From a checkpoint of a small multi-label audio tagger.
Model: arch crnn, depths [1, 2, 2].
Training: cautious_adamw at rate 0.0024, 2300 steps, batches of 64.
Rows from block 8, named by matrix and row number. Each number is 500 + 50 x the weight over the matrix's rms, rounded and kept within 0 to 999. All counts start at 0. Numbers have three digits each.
# weight_ih_l0: LSTM input weights (gates i, f, g, o stacked) (model.rnn.3.rnn.weight_ih_l0, 768x384), inputs 96-191
weight_ih_l0.309:511595473511469506493583527441546525506513476487486549467519512451501476473568519465489488608522520579494520515480535518412479410468624548564516492478472590484507523558542414490615514574523448439544517569416535535526572367444475472480542550553501517550556490368474450473556452521512440420
weight_ih_l0.310:505491538542478529518569551392613523443469573553620526509477513475467511463550409503412420462484449593542419492554592574523469453545542475484536453563547502446470538524501448547482563479432520480509496436458491471522580415472453512484420550494511550555483464533566428532471564511471457483
weight_ih_l0.311:404585588515532497539500454603502577482463415491453471573457499463454511466572513497516569512524560507505484489467485451567441448540574470539495490503427498515467528461566476548558558447464515526530423499463488499468579465436495539531480442560536562480459488539543501492546540550550537469
weight_ih_l0.312:542512458535524489519618530467530497476556566509531510526538519433554500505526419459543470547591519527478488451523571456493483472518508430435513481535509502503475502512495454458486527486455515478469546519500519493468506475478502414543568526416602509518528474467476425553592500472493436442
weight_ih_l0.313:507471520432493538560532549573505558551491514423501550539464513520414486505469529501484599466571575519517552485507530484540437454565565471544432498531455466508396510518516517491465463451441483468561470453501483511489618505516476486537478446524443474517474520471493532506455561454439500442
weight_ih_l0.314:444490483502518432511585543388586405438485525510557556455481430481506490538571486475503497447498494552534443573573558533529435439635510382479467482618426458522445556572495459559441483514397537362492581542484479484452627486405458486562485566415594482539509485479527349632506493463519441483
weight_ih_l0.315:559502567476503549551586560584454540442543483486548522436581458513524441430484504528560440486503571624467507446482551543443433524520522465586545416602379559489478473491487511493471567512480493427531636514541509552474466525488497528504552537505490402536536440583462502577383370491495481541
weight_ih_l0.316:488463531560464473443577511441574475523607539555562485406478509501571497441579462465520471507597500537479475507515599501425407556588577508537501523537459495531421544475581474584523448509505451451583501558500597479519519534435491420600538670555529424635495507479545419491438551501498471521
weight_ih_l0.317:465546534522533547471503549567532560463547476488552516565454536464447475508481511553478645554528472536530508544524483565438533544504560485539495508480604535554491485487466468500605494494533577541488504363471505473492558474578449491474493449559458496526509511492493497485459477453405558442
weight_ih_l0.318:514520555536527490488580413535520560435491442528518529553475490514480537510427463428496595483449513470467478485528461540442494442540511470485610521408478459532525536573529541529478462445502550449568507551563425450467427574517482460563499393409558596426546401435506505520465495478458425418
weight_ih_l0.319:448660520531477497550461458497435492475471468446452509500532526499433519537500561474517514571468489491519569485464449470508437504457511522540527606452487509533420493558491586505631495485491642494536400429454507544500565458537565485489479446474470557505558571501524442475539502523551509456
weight_ih_l0.320:471566522527513506431437484477509519504512527516437456549411546557537486443486529472490541584553546551431491434380509533467482460532504525528543573496473508490517434433467537529528441525513545519507517450481407456519513542485480521472538521565582467484483519509536499422554425543491536556
weight_ih_l0.321:509555515444480485573545557527529555531504453564539528486513448476557520429519399504547556453461536534543476527505508472499485469499551452488595502549511518573420563574476487583510538512529556488556509476488543528531467530494510457569509433562620493465604476420484480513439458479470470482
weight_ih_l0.322:567536491509532540453547559491574576529520532512557448520590538518532453482544505521520466497587457543384474459495539505466559391573569480418455468516459575584447609451607469627557527554471458468452456456460604520481463396509535402513539553476409524512538544503428531507498481442481431494
weight_ih_l0.323:505479521537452474558549515476497537497569455505496512527475530547470455482495496466534466503515591553534500471448532506459478453470575472468470545456436502504512516540517483508481545460508524412569533511451496456493479515469445562428506524481488518467519514441445472523529432436486410495
weight_ih_l0.324:541507617524395507575553563513496572383473585460508589417476501441510466437563531513524538490511470650508437446465486531530365502492564465490529449555373518562548501584455463564508503512505491451526590557495532493425559474481419535578526456505513571523458509508526445537558536492544467507
weight_ih_l0.325:531432536558545462547597485433497512427538522531578495473594551563619391402504496487515536502498600611463321424551567514453388557587517415517491443617475569540534487507520453531579559497516496466486581546559552400521539538422501482579492611527576494497428470436566459539527541465565500490
weight_ih_l0.326:514561522484476560558577562551490631520512526498492404564489481485434491397524467476545522483478580512481478379536475500457450464452578525501496536430448469531422485507511508593420550475523570570531490508470353513501446555532501599463507404522520517585495426456551530506443467506469480440
weight_ih_l0.327:476507543571445525462459449491494568404584499519560503473465476475479473472519591464527543547559524649457392400461559703460469531573515558450519503603335526598498502564487497556474528436516534379609608510565503461485491478508437485615493547495579488517429568545544407568519494453524479518
weight_ih_l0.328:496490416519449600509481565460501492450467442423571478497553491530487494490498495460482476412520622572511514448496511593489479515475481486506459443510398498564572477444530466518521536484501477596450535550558553445483619461499475491484445511482493548502420455498516469516515541481515506473
weight_ih_l0.329:586490523447527530550590551580535608450490516490571492518479509522434554471491439459533589535555575497532527480595559539503400504490508444452530542584495458507486544557465485497345547408456512477546486512500457536530578501533456459539573405450491560453441435525540524579476528494438479469
weight_ih_l0.330:458596513470496592503586463482559515445508486471467473440515530591574437545541502472468456513542510489512548517466470442491471443505512567494484506413497514451513439512590468540564507554508481563480487496469544493452463519489539469505524547562514481463508527394524503464507438546571513427
weight_ih_l0.331:520517550469450572571613509404477519509527576445652504478498454554455400432545468494539499521538598594458413517571503593486449419452585497521390443487495570589505480492467333624582493485495474563520460454464539500440586444450403554416499416531517577508513432463452489523412529543464380458
weight_ih_l0.332:479511540534469505420473527483461534489459452558556475521535508515541409454528539436443550531487480540576482541475468570487562568503599532483511488471476470487543462445541484506534561527548521499481478462477457516565450499502467563512524487503588447522493474431510456447454412585535550478
weight_ih_l0.333:540520414557524542442578562402512488357505518439578484436496552486424448537589466452490488511544487589423470511467597548544425424476546506515493520543434507563485537547503429572546585526553473480545546440508460446467570382508477422487489544494479512554503413530469453518532440448518482595
weight_ih_l0.334:632457503493522513543552545469562486493474554521507479504449453528469610574506443480537463523490546440482540633541411448446490499526489510465671504490519526479502480526459567495528536441578541463507533462485550497510577689430396507493515503493551510483520451556505605529525467495495532424
weight_ih_l0.335:568506498549522497485561497542479561493487448461536510443462510487450502505521491415474519464514583562515479400450528551548400536491559441550507490498466588552556472524439442538454563543507536590460480448540538472496536492590522487484464451519551526484532482517491521512494446439534540496
weight_ih_l0.336:496513495460417465475534565396505513478533496461445499492477555456487431492546483492492440554552490564520471484469537533548426465460548559517376427426438581542507452453456465454596461558539488545462485468520518574410490413504514492467476500479441540498513519514514448447486482544492526537
weight_ih_l0.337:498574505446498471529491494510465545439529542520488496505524565466574442545473487539600516603538533432544522471453490514480539452579479473494537532528454470414504543567514568535480507446571560535461479457486469472609441569416533539497588512499477440530546482505493514552426419440508474446
weight_ih_l0.338:607492554524516520579532525462551494455476521447443529575461470493529519415548430486493448551526642561500518486543579498448499486556535414382374437538487522514565493531499356461471505434613472571400522495538609485577485502446493584493574480482606483525523421531450428431479520537442477556
weight_ih_l0.339:493586471567496577502505488510533559420518485550495466528513515560508466479547548506501546504478471541496485463492527570539421494575484442536566473527536626496473583566439444568496501530532525533467481497545562461486550485550504459435422473489431477505519548508479420521469495519565507583
weight_ih_l0.340:459551585495473475490524432521487515428503533555487520470544465561504448509467486432424577557524467489527507541479472559424469575495514490523529514462492442482538525529521525547522457436503488536531426501500421492459430524429446530489439507522476517442423440494621470414548533604511559471
weight_ih_l0.341:565495507534542561517587522455559549515486528481554510516505478507460550482508428530519484437481540638514430507514602527576484430541500445478556466545452485522462493529509408525524491485466480476502501534470605466474464467505489457518460510461530529577557492554494534519485556482414417552
weight_ih_l0.342:492515546616575501541534502501545525529572555499551490493436510526446477428518509517587502464544540534368421494537617500571474456528543509530441425515485445515466509466530433585482501445463517528471518558494541445466517438471504490437482604467463578542502435564508468504526514522540435533
weight_ih_l0.343:469533468525466573543534529470452526420486499396478496548470446514521439489535491542574547511485468542511497575457409466433493529391480569477511544564488511519469593556493517574546525462513467475514525536524452477472476497502480542414441501523452510546487495516512463531499424484491434457
weight_ih_l0.344:450578575416522573572526439489572581439460450504496555503448438552434496429527574582464523377603463534474552479458400525499420521520512473470405510497447602441550452516442425550407544521480502515512480456445467553496564470566458555423523449519455523548493546476511486436557523461538605388
weight_ih_l0.345:514425520521456543485551514485506579486588427511603547425519476549421480451581556468459515571513558550458495491488535627462395487561509529493588450547383509533480524492455487620564507468417459426543607598492486481495551531449454472506470535507444465483500479467529434522429438487521464524
weight_ih_l0.346:501463514533526484538531530499543558445471486532484551546447528452475502465555442509486586496579558543504488471535525471502416478483485467483512454492415450492432508471539479481442531481462559457541458438473436474593553539496478473547557460459545533515489419510515503503485424467478509468
weight_ih_l0.347:522461480519560517516589525532565514521517554498537499540508496530512497490524450528511456484517446492487479502576584480492455444507482466448445476577537546484505497461544475519507464417483467503431495475528518536520635474432464458540521520409519574548578484514493507522535524474487441460
weight_ih_l0.348:452560530562433486526553435392475528395531431522512545450479521552522452539512570433471478562529517515526551442466468492465479525448512529613537484548548469469468520490563497558547420450566559436594544503480410492465506540499567498460559550471429515471536547511462468493459405511567502464
weight_ih_l0.349:526535543444596482480523550497530562468473537480598451593467506518486479481514438492542575486546516544532510552561509427500473491511566441474527571497446505507442550475539511554459517536461525415540520477475483456563540512481520460442503455502495531447519512450524509582470537466515493473
weight_ih_l0.350:522559495495522482639589586513507519493549436596450543425539483491557419460539500398492413449522510544506479563508458539542412505548480425556491500567480735445512483589487471507555537554504452477478477485527571482457517379521460458560483509484557486519550513450480434483568502395477443495
weight_ih_l0.351:495471453513569485529475471569528545541437542428511487485449489463389573569482507487527593464524548530499534395471524408478466467545453517466479573478534449468439490440509551525509427430458452463563445554447453508531530511385488503494506519500507604560490511602464509528535589522508532431
weight_ih_l0.352:434598591493521450531527485505457482487449566492512511472496437496555431445469440494502543527491557463550493524515397528460420523460479483564558543472511513508457476477483516505558435456614539484577470497534509498465485458535542469498490424427575523531517466516493533437434489575568510552
weight_ih_l0.353:444534530488494494486554504468554547431509559485581546511395539533510480480519524348497532494461424568512493516448587521541474515545485477537474488443534530538486546622438393441530494441546569472523503452521501446465464504511513557489452450469488475538548564556483450557506498421503459546
weight_ih_l0.354:558504529471473504498532437495447481544485455572470521502454501531581506455534462399573520576530492507437521514473520517431491493442479493472477596499506456497476550467550471494481485394496440446549515498468415481564475522478506483493558506574599544640511498499455574448429475544551517545
weight_ih_l0.355:537503558535494511530529538470432534436562434431469579445438510554463543506584548528481459562480467473573546370418510471510400506540505615512503523498513482485473494491577555560535516499495448475570586635514431463487523508525450485591567588520508508564500608507480498426524387505597501477
weight_ih_l0.356:566468493470569457461510438518535547466495529575467515466526438466432524470583396471511600495559475531527476495557521546468445471453554475439509500489501472525522563506554487465471505426415432421571478517582514541498518517491500490481506455449489522459534451591585605481433516527398520475
weight_ih_l0.357:568522532556402541476579484466488509518475457483495487572485502469591472400550538470450389592514419521538405538451486573458513564531636540551586550492512531507477573456453450518644504524609486548438524465501456372537536462503417558513561527589596460507458502443476392343467425523494565432
weight_ih_l0.358:505512511562533557561553504496491520460528496506621484464451538513508448554538489462518476557525544581533456578470560468458474499538532499509563518548410481508506497509578530578525550493514530469513604499492496413499532566566465542479540502496534538567479481484428465514519448466452528475
weight_ih_l0.359:509501496558560512457516517527569543457506501517486448560515534441381516504511482514408562482495499534507443562497533503476486488547567452435621506505509556558509538611495509542503581509438537541565497524541544484550513455515447556540483464414472542477551441472605466477503548500532572425
weight_ih_l0.360:440494498514559589589580482582517515456567488578502460422448537470518503460504526474409538462572491579520419454539563429523484518435515479419517516511545476501474515636486441530484538491476426452547524528511463437519534589510501502601496513495505488519509424490444408528412551516427533512
weight_ih_l0.361:444513444568509519572544549435503437544541553424574489530571514550455407507527426486495419514568484513445453458494577507525465417522441436522384442471518577468527495514549360510596543476491468659461451482482478462491484435550529475405498582489519488578559511558456496503503581528564442494
weight_ih_l0.362:514566523465512455431577500514532521439499458524495475475541550542494421528582459416511524525472542506560499463380525407481423478489504469540532539463441562486443506556541463562519495475542567460509455487512429461605552464553544475495552464515441417468553586491444517509459453474515437446
weight_ih_l0.363:451494499534462507538484528518511523579525530472496467575549537439454430544515485515532512529501534562534516553537513538458515405560527457498432484628425523521519530547524528463458534485474455400502646542525490479466471569527506449565490459448510510475504467524504497595502475446461460495
weight_ih_l0.364:540525480516497446541525514464416546584546456438511483489489488516578496497479525471570453528464542523564537440431463445422400466474542544479510580416484534480426447525468464474493444446527523475448493505490493474451452481520496516473545429430557470505584605530439540488482486518557420524
weight_ih_l0.365:540547502548531618411519539426512543482514537518580469561464600564538590459523459485484492448465551495413470569563435545477464471543543546398521489545486503479439466491490378530572448411524432507525441469477484461504602404470337508583546526467498641524511417569557441455540506507416497430
weight_ih_l0.366:531503496508555452457549437500376565516460544525554483573481526473496525564537493505518526627536492495495477473546473529508430451533480542501557530431475426569501536511524512550464550459574511421534506405460441438554492497529525453502532508542480494531593468557448538475429432563389452498
weight_ih_l0.367:519478558528571500503608561390601464493564526501648499473497481547505452436579490474490422481566470484489495474513615492504445484487522477476512469511499548465494516528507406548577481527483477479465512496467555478476528440439499505527496575447518471543521569529521493561500585517507476511
weight_ih_l0.368:473548553509557364535542471477568480484529475563528496450512456462484440521521479508478557528424518531541492495446489532541430489544468483503509480557469498491498541485562452579444449522450534518612517498444489492534492479460535552561509529567552539508461591446530482503521534492648511456
weight_ih_l0.369:532404383514567447463561640535520451529490483463519493429520540493440469590502383525425528447546462485445446517530564447477521447460470509557495437530571548527505495430510491521468585533462531424517497519560481571486507546579523470494559514407480509461538428550536587502553495504441515598
weight_ih_l0.370:520515549522448526533536489480433511436500425455544529493482472487502495565566512457433524535534482559476487527474490510473491458542487529477580525493496512545495556475558531572551504443553524463599583531459452485466559516555454541548526523579511531515496484499576438478569403481513534434
weight_ih_l0.371:592553539535459447501545537455526513438472474521503535464428541491584420492578551468549443559492484540579489490405566562527489504482531505512470472534478558466539488502578517554559478456592567384547556630514467473462549466544462516533501565528491525477531572431518456532476472456601498495
weight_ih_l0.372:505463472566453550545516578563538447441599536562486546521575520581486490546509515589487394516498442477511497481469629512501487481459431494475484473541448546393490557442543558566353498444508460500473568441480445423552464496425552442472558644487444468502518525529424461561471424471555452444
weight_ih_l0.373:505517479418460559555566542477564513548491496513421552432517475540537456476441467443541478535529518526554562402417486504551455473407510527514445483474515537511474529549548453472535362494508463476501501498494489514503454489561540487465517471499508476496520587434499510505516489501494481464
weight_ih_l0.374:552508547561530506475538502467534536488506489519495538554465590521536452434480513492493517509505513646542516477519488549506466420554573442478456477588443611531550526482566473572563497557474491511484549525542545460542511466618415496560460500474502484503515454507533413513562445510565466485
weight_ih_l0.375:496549558492491470619482579545412489564667501399489528462490468483378452547582513507397444576456551516556569450454518482478470474507519635447437545535517430475466352465445502397459398402488523442491456613476514551557477463456534530517544541464520563543390473480476506484586570546505645446
weight_ih_l0.376:417555537488452506541471493517461511473506534468568480443520495579483459515517545481473491521514531486510534510478488522534443515435479578459560528443533520470547499506480490480587421495418487593515418447457532492513539447471520538519467535443453506464443534554519537504435459535510563352
weight_ih_l0.377:504507477461442472504556545410481469502545447475486500434506514493504463494519518436495477608524502506517443551411532471443474466547490545509542495537514522518453518591516511575585485507499557470592515503417493518497463489495509459559511588516514482450527549435493469481519389486591469511
weight_ih_l0.378:442544504467525570480583476462552488474443485488553430632450556471374491530582455441543608450460463561501550572558494562506433547518542454470528516458481446501435521543562497471505509460473559495483445481466461504549494478432505535490453491488481580534526484547525426527549469513526452416
weight_ih_l0.379:460596500528572496565525491465532456417508518558496513485553615446559520544498555435536382583532560452485472397460506521460527449485440540453423563513464443471532559388602506504559474508549511527411524556524512418514476475505535530456596527545435505574558465541487393424458471518490494477
weight_ih_l0.380:400618517470481442524561509520494526404493594507508509474473567521532447479490463430403565516498455488571537551413447435458414501496537498551534527473536578414477529528465552500530472554485463459471432487537442482478474527519579562408498312421532459545561509508470430455512528603535553490
weight_ih_l0.381:447434515500491484529470453452467484604521508482495550491549459522596455511552507559533501574571449560552501505490546565461437511553516558444527546550456529486483536424501571526495519448489424430516528497467538519461579520450460487436474567426469528490491477537504526522469438495522552500
weight_ih_l0.382:548520539471502475509540569520502525486495549478520566417432486557586498470604461312563485483547509484522549519465520484450485529531523534486436529484449451499410447534527552515476485535512477468536485487478427561452499460446451491552513505510577472555507516537518516487525436483670473539
weight_ih_l0.383:517554554525515375643605475540498521471618391450542443437500511529513396483559513422535566511503572566555454480508509541501435523579531490575500467604502532490514497549458506526463554516541498507600538611547441439505515570529461531499590491449538486516490482445554551564402444454576427502
weight_ih_l0.384:464441526471449466495606540480500506448393497455557520554435468470476459478485488493472520547455548552628504545455434500523444544474469515478556464547493561551468524559496504487559488452556523476544478456525464548450521494512544562493400467530554458534491487497427481536502470419458473492
weight_ih_l0.385:635540531517517447518532489498451468492463481478476486559557582429515488518481527570498532495506506525530438416515445456469483459508458523531521551546445487535473465393555547470447498462514532428492591557564457526474454593556452496585596508562504530534499494517501497556497555483527479449
weight_ih_l0.386:433459513524459491414445468519565436389528466596444519552571482508459486554509452569348608434479451492455485518583459521628502608457437583520511515538497425439482529491506544566490492426439477516471482458517476526531532533451580537553468464497406487493401474458523463353571498592386593464
weight_ih_l0.387:501461487465474556524499508470553461489446457531496495478467496568437543482499514590504551435489409461546534521470433470570521514577480482498552474561507574469544458575488529490526458564518495524387484479580603549530484461526498517482471468489500512515515563545486528518499534383512453435
weight_ih_l0.388:523429474527552412510482498543466484497556560495475512499542516508445501523506452487445514505522515519497494553500470498482458465546487466407416420515541447569625521486428450474454515493450574560507445542536556517505563497492513485549470404493493530520486445614491453571447516517430421607
weight_ih_l0.389:417412496554417544438498488483431456528495497468458417549463468500497512510448560564536530527440477514571517449455387481464506497484469555541473514464508489547552499539505489528536547457469422581474541443505463451491411548468545507508416510518484537530489489614497489469506435602510492529
weight_ih_l0.390:488563471536523523510534470535531500519524515501562470501514521536508466443541545421448543510529517500475508517483499473419551475508572439463572575443490475523418599484547512512436498453410554488603414544438433449430525488463512516483493531501482534457535536521483503454503522546485477524
weight_ih_l0.391:438545545521446542488517550642464564419484510511470596504439446492470455422473508504496499545450603478508510461484483576535460486469561542476428505509530446468511539516464580471518480439503528486550512545583447515451460522537530476501488410495507556524412474472520463540526547563463551519
weight_ih_l0.392:434605539588567594459496501538525476506483492526514409550566480509483503533522437429526523493503510386397507467469554476458463490555490553621455574545532432436383516391553534519510518464534552521499469536451396405527486460473514464473518516533543529503588503485475549442449454522490473541
weight_ih_l0.393:494503592457447426439500439514499484536444548496478532584439374484442536524598439513480466531534546510579472526539537564497500518461513445443476518501495454553524507534501508481475532456495491536606529424495462459474571461456521561442484470621570487491490501467521517488521514532474523435
weight_ih_l0.394:533422487531489506504523511477531455563464494438517559520414521526541545504512482522561539629514515597587512513559556513475514532466521531446531551450536421527407452481553516437496449465488517439458554482436520451622473517456480570484562594496496493543500470511471579536484483496468496471
weight_ih_l0.395:536494527507456508515500490582427507531535461525457501515420550549491532469533514424502472508502488512431527419537447509451517522573533525529455531465547505575545467475523522560452557511458438508511502533485492492523486433489457482473416456540489584506450496530571570422502454542561458555
weight_ih_l0.396:440490477509462574466511535496485481528409575464474490514462371444471546523457476498520480440508506530484483487537509499527537503501469451564508447545501472516469532531534504484463533530456551411519567466515492577445461553514488466527542488442500527492504472455529475577623480525514467467
weight_ih_l0.397:466402478455496497463484557563499529524530518437504482504436440498482521490481528506547522445511437454520534531515510506541427522456457542492448420485563502454462463544483479488489533499533549482454477498415572626534423546457482454475432485422555439537517494545502601527571591446530469489
weight_ih_l0.398:422440431512461425534500426563459543578489405484427445551474459444545501462462531521544434527527545485569483448528459591476584463470499509462409519549542447487515514529477402525575460481522445601553494525497511496505539542538470518502490437545582530439508421442506449561483483507481487643
weight_ih_l0.399:454545500540456512477586502475543533551549445551523416472521469512477465431515489542542430467480487591451455390448590476478447576614531494502522485564436558588469450474487420600513512482454543424613562528441503437535519496481564404552456512544451526486497562465519537561509467413518502607
weight_ih_l0.400:458551532469537538549526617520500462478599433511556436514557513434540538449417479496458517469559516497428450577488494520494487477348489458476532498481544561531424568592462510508443521459564560452518509492480485436484456505528585515521531520470538508483525479451480430477490523460488557560
weight_ih_l0.401:444513453532443550507502487567467489486451524462484443495477479489468506474464516479499553472441475484465482437542478485587420487520458544552474475497498529496526472515513519483537492482457486421507555601551571484431451467543481445446436470472470538527517562486502533478492480508541455597
weight_ih_l0.402:580499477572422510534533480544402470497482470452525481508557468506519564426621476481500460489512483503485447403551545511461474537492514478534538453515501537512484480525506450407523554471456482488520523468542540521540527465475427529513550523472511472579458541502486575550501502475560475524
weight_ih_l0.403:425516552357540494439469528581447445502513528491459488476519451536503497600515526581427457488548453451499492479501573476478474523508448508507482421451487508463462523554464512452492514514521535491502477438521512539538491449468544516531474518508476462369491562514498561424514624514535612501
weight_ih_l0.404:524497475398522491522441532483605490515511567591496469512537447492504568470507458457519449455511497536493482525499530490488528446525489472430525455532521446493432516523490465563423483455414538452586488480409583479523562459410490481485524562555462514502517531501531506564446550412395525426
weight_ih_l0.405:413475466571459477531555485522426516448491493431435509474480458334487497485422589483537526570460500517491376505461516606481527541490511529569473502563444451569523520535545516524538477488563521508559551486465480475462367514525516500594525542586470492555513506469480391466521422536536452519
weight_ih_l0.406:438470406490563446546480448542528522487559410578444530512509508456553563542499598430468415623465443435583442499523457484498491458501518539472499391527481541499546525606495480528510539573553526591521489465487519505498510534533491476511397469430521535414490473466571483489476404521488527470
weight_ih_l0.407:458594438567549538555494444440533501566531495422495493506480469493401483570489505504565453468546532511527497407491498536488560449533582454430434473507471517498506453441494423519492472475480566557460497488495555537436556517501462496419432538539478590513539526494548561490529535519550511492
weight_ih_l0.408:528523496606546515546502494468453515389462478495439474570457488502445535507474527509408439533427544493509343462527444525500480519528511482451504460487465492511548473523490463508524534436472553596511490466556485500469495547550450523546540459508564500533536447508503427478500467541537514477
weight_ih_l0.409:466514521617492498516540507536562437462428590530532442488513408451478460520551413518554478471450479465459452557456459530534489533537496458557476405616527525498483450528488535562567546505509493577494515441547516508475458461444474521449487500456539498543440481518512512488502537498552454498
weight_ih_l0.410:455445494459460482427484526418502567547438420471542536453560519467445394469538561524467558465528509621340500437423547541479508518519535511495564463569510515525363558525524474504453546498481471492557521575485509552555464420502478518538531559381432472490489588469554520518517484380489427458
weight_ih_l0.411:563560523568542540462518484469471511446539431503514453474537521370498504489458546536535525540425608545489482517546511537412516467536514491502545527539425434535513495492503474467455473493509589465484536566515527509500397555531502504502593523552524487519571483521483445641473514453494393482
weight_ih_l0.412:458571531535418504497465567486440559447513461505488532518446548490567494506453510476534492578462494528543520453485503511472496537480557470445524569522462496520508564505524545467523470541518579426480509503506456528560532463470476497479497420568552524498477528462494449556444461518500489502
weight_ih_l0.413:568376480506470507549480498485546461543581428518407438520568449498560529529524472460461379498449529510594482491522465502455475444448481532448530481492514534507503533565402437580490563513548449571499510507523521522472513552481494525500400557482553466489477515399510572444522421510471598523
weight_ih_l0.414:447478492566463448419514506481484501508509493496435441549597548395450502540506512488472484536353490462531522432534536428530567402505505424471534569476507447550468472535541525457535487511474570545508470483480497455494493429473518442618475496458502594509571509520557532515548529474521365494
weight_ih_l0.415:533517539571589519549472448441489522450515549499504404509394539483471486508434630493433538540421464438488566478523477475480482470497494515488457520511556483475539481499522583510489515543542491504349451507580479505538466525614517462497453458451414433448555520538493482523478503535519509514
weight_ih_l0.416:537447495482499465532490465558506531567571558481569543517473449505450466477541434453557519486488473493517460474573500507476467428476498388425518466466495477503534545544510500526431511466433526486583541479479514531464566453477509495487464440498473578469460508470539568552422498453466464438
weight_ih_l0.417:423482442512460512437587407490545429438419457474472470492460573429493554487412503503427554506380531363487482441567370480457474480476429499484507470543582510513463443520472509533570424515564470564408506478484480473437428618551441529525567390504506524548569447522430501457541452465478574535
weight_ih_l0.418:617535601545538532495528492491580524495502514506514396552533611503560520508471462551454431462479456490505524442482471469538512430544545459387483560446442518463502514456498528481502579497559586496430471415557470436547430461520492524449568467457498550509563548501435518522410470527492558397
weight_ih_l0.419:483476523518580526486484488399472479509598543559436548528531502472399516522457441535485504430491542485421494402612530474472540477506534464498445443529533533521525467501438495455356439423398508538460450433521475565498449643512531507482528479447507486447553404505439488545481521461406510571
weight_ih_l0.420:457492555490480453515484536539451494523557443553467481477511565466532485511525534519460530514551509518580491454448537528522492616511503501409524498523527492499487583561534528544473505519506593513481508483553498473551486489526565502442475485523512433449492509464463475556388430485457525450
weight_ih_l0.421:550481604601463520498468474462425447443589549500490592479534488575539456515466485472462518539556511426462497561537491585544489554467487502527543514482430532533573509454481469537550514362576485518490512486565428421513612546527481576536499608448431532526426411503497502455543507554428513478
weight_ih_l0.422:471522484506567451474434422421494524460421484500481445566465476468503550554502475508445556522484451484506522563480395446487519496542508498510584563395491436474518531481478558518500555432464569500569446467513448503497431532432487469510490469453532526447493524555550446523477500602507489475
weight_ih_l0.423:446598370514454478473521427454426420434491503452459485544467686510555444577481563514450523604421464530514427407542496504413495499521490432652551466453501488510552508437541550452540549507532570511466497376489520502505485550533464498561486546527477414543497491560395483481472482518492492429
weight_ih_l0.424:491419467451532502460455550472465496501459507545524492518523516533519495599483492490465537504499465442540568587506515435482525570427401506528454543469544442412517515443555575466467448437568430575489489471460503538529463513422529467510510506511517552502473447552454554475556490544499565538
weight_ih_l0.425:462548586476442444543509423474483540429471428571522470469475528451602363425486478486530549490450475514524510492515432512507475538484515495516503553582518574478478583436513556485441476516531623485471480558578436476482497512510482492502512449434517553505457489488517430553455502501535471514
weight_ih_l0.426:499448447445507532492510457545529495478412485495480511592531625425499480550429480511368487506433494499495516439536546500480453409548484496531443436456581516444513465411530491475576475450486471428410423563477500519533505501483505549551525482543421508566544526512490467422473562545521562486
weight_ih_l0.427:524476465493465478475485590523511451541471436433498453501457461466472436549494515425477549484490518517448470469543513487556472494493482474442485476565460502569437424502471594521437524505514501427510523576520458536509495606472463458555533483413527525402506564492549578543535523435555522532
weight_ih_l0.428:511415369487452499520495448454566422545479551486388459474512536507538558584514455554527483492530407406546467458527489382437540485505480599532517550407516465428525507464565546481502489499530347529366426519494533487526477562410524493451448539454470515548437520581435517487474569571444533601
weight_ih_l0.429:531518541394457483564459464570433553479455506461483557469451470541539487473489561508496500502529520447572562551524492470433533510492543519545486489480470539433500501510436550523525472510523513560522458433477440557517589570503477502513481505508487536417448447470423454490488536492531551518
weight_ih_l0.430:512475538515482510580513515589425612528441526423573493537356475535472550503445522587543510483502558503553564492468388549446465451454516507560383519516483497442544455472473533501479408492515629478482480508499549467508512507579510481452543414507505492520551490542390527493554583470518489545
weight_ih_l0.431:541524479396524540543423451492503516507559559520490464486506440525447545520521445515560527465633420529495507478549504448535516554504510461465505471458529426487522531498514530524389550512462496484473410445452522576514518487460501476398464483524468505468494589550575546524525467457498519522
weight_ih_l0.432:500369455427496485521488445515543532571475537517508486456502474606456469547445531485546517471537384495499493376558515490522515506509505506642551569441561448482432579426573532504519478432521415492521526494421513570584585571553463410453479581517425544465516563553532575492460451513536467451
weight_ih_l0.433:561524567431421496623543546569369555533461464477495521509381516502509470372447565485472514467473599489495653490477437509501464502503512444529460537534468585438537529538444512451448494542525528467538500528485470513517481523492468465551539420520564530553475548511463531544568524440555475520
weight_ih_l0.434:482484494455493563445435453586545546491519492441458443510527501517515532465568560496379495514513473588494452459480588529490498497546525506439552520447460472504510485537465451492476547482402398464543541496420481481514504475461468543528396462504499438428462538466526416370466477539534517506
weight_ih_l0.435:536514541531516445457486489499451498449489528485445454513481495457452437518536527513491469613414471492506487521453500513477486501520478595488538554542490431509475521504500518542473424482545466509552520621622424522444508527545507520533522531490468567474480508538546477525538478583479469471
weight_ih_l0.436:453464512491541591452449482500633488534506492493515490453573464504465538505595485488470456418584523494475513512522530495443515511509488537512440441574596556491484424487470470490434557504494476494520470494440566537583568423364426550486493491530544458601463499507530533450574601526498533495
weight_ih_l0.437:490560491517534552506528519432415483483476473464420455525419468505466528507384510449593514480508543451530433455529447639423450511464483559500361552434489440516543422550542522520527407491544518533444511462487554598475489545480489463507564490544568532569543465472519466453565509491545492488
weight_ih_l0.438:420466507451597436444532529415579493498438502453588505503473508521446559543495462477459550479460483524432452530451511540513470468552524495465575465537587499509443505556512461458569477577479481463529481538468482542512515478463470546468497518485536506435564561438523491455461563530488558440
weight_ih_l0.439:564428470463524477482464433454508469476515644487457484510513506483513559549433491541519464493541483364454521544531447485540551450504432495463436464428566499472506452458452511476518497477520441536400462456530594540513389480522519514440483435453486483470555531557444491486487518522450565515
weight_ih_l0.440:520518551503506467501472486483510519500541587533481487524393414494523641519527467581574498482491579499456552433533501483626520454551467507432452503414391471543539418493430480488484477507492473467543501520461513481475514483426499486469525485516566531508470472473487538494561555506545540525
weight_ih_l0.441:503409466515498474503530485541494455494492477414416483453512545505553529572496452508465468527514460542604399497497520522431498539417518497540517475580484469495516517473552517550520554506524466546490609460505489504456498506501456438498450517549464510486506494519495475500444440465520503532
weight_ih_l0.442:404634553573426532453476447542508543427547504581433516438557553483555460454441514473479589466465528439452559432422478456505468507532459493477535485530489488481448509487484572515468442499556502451497436562583464432479368499514586555433522483428540465494481449426476446490485587629591479552
weight_ih_l0.443:550490577540544486482527481513447533533570533452468490491513577519587546442483593495501520504507514432531535496428449483469526453525487514554537539429422557442467426545483542445526491497601472467446514538519465459497415520547528492544481429470515526533582507487505557508512442490658504529
weight_ih_l0.444:454549526551604524502497600494493438446530484595484464550535421480469505471536515551484524433505538475413513487487484458545506478493518545506581568503515498509428506473507484470500380431556509492522470563569569506446469485526523450548546530462515554442494512484510518524512475500465501490
weight_ih_l0.445:478445394479473465482423434540400473538464490500502540428542436467502479577513523522514485512536394462593485452429529525554473521484439541589415419436533522476538496526521542538466525550484366475575476557415565559504505499459502509518400570554515415542474525557503538432551499454560532597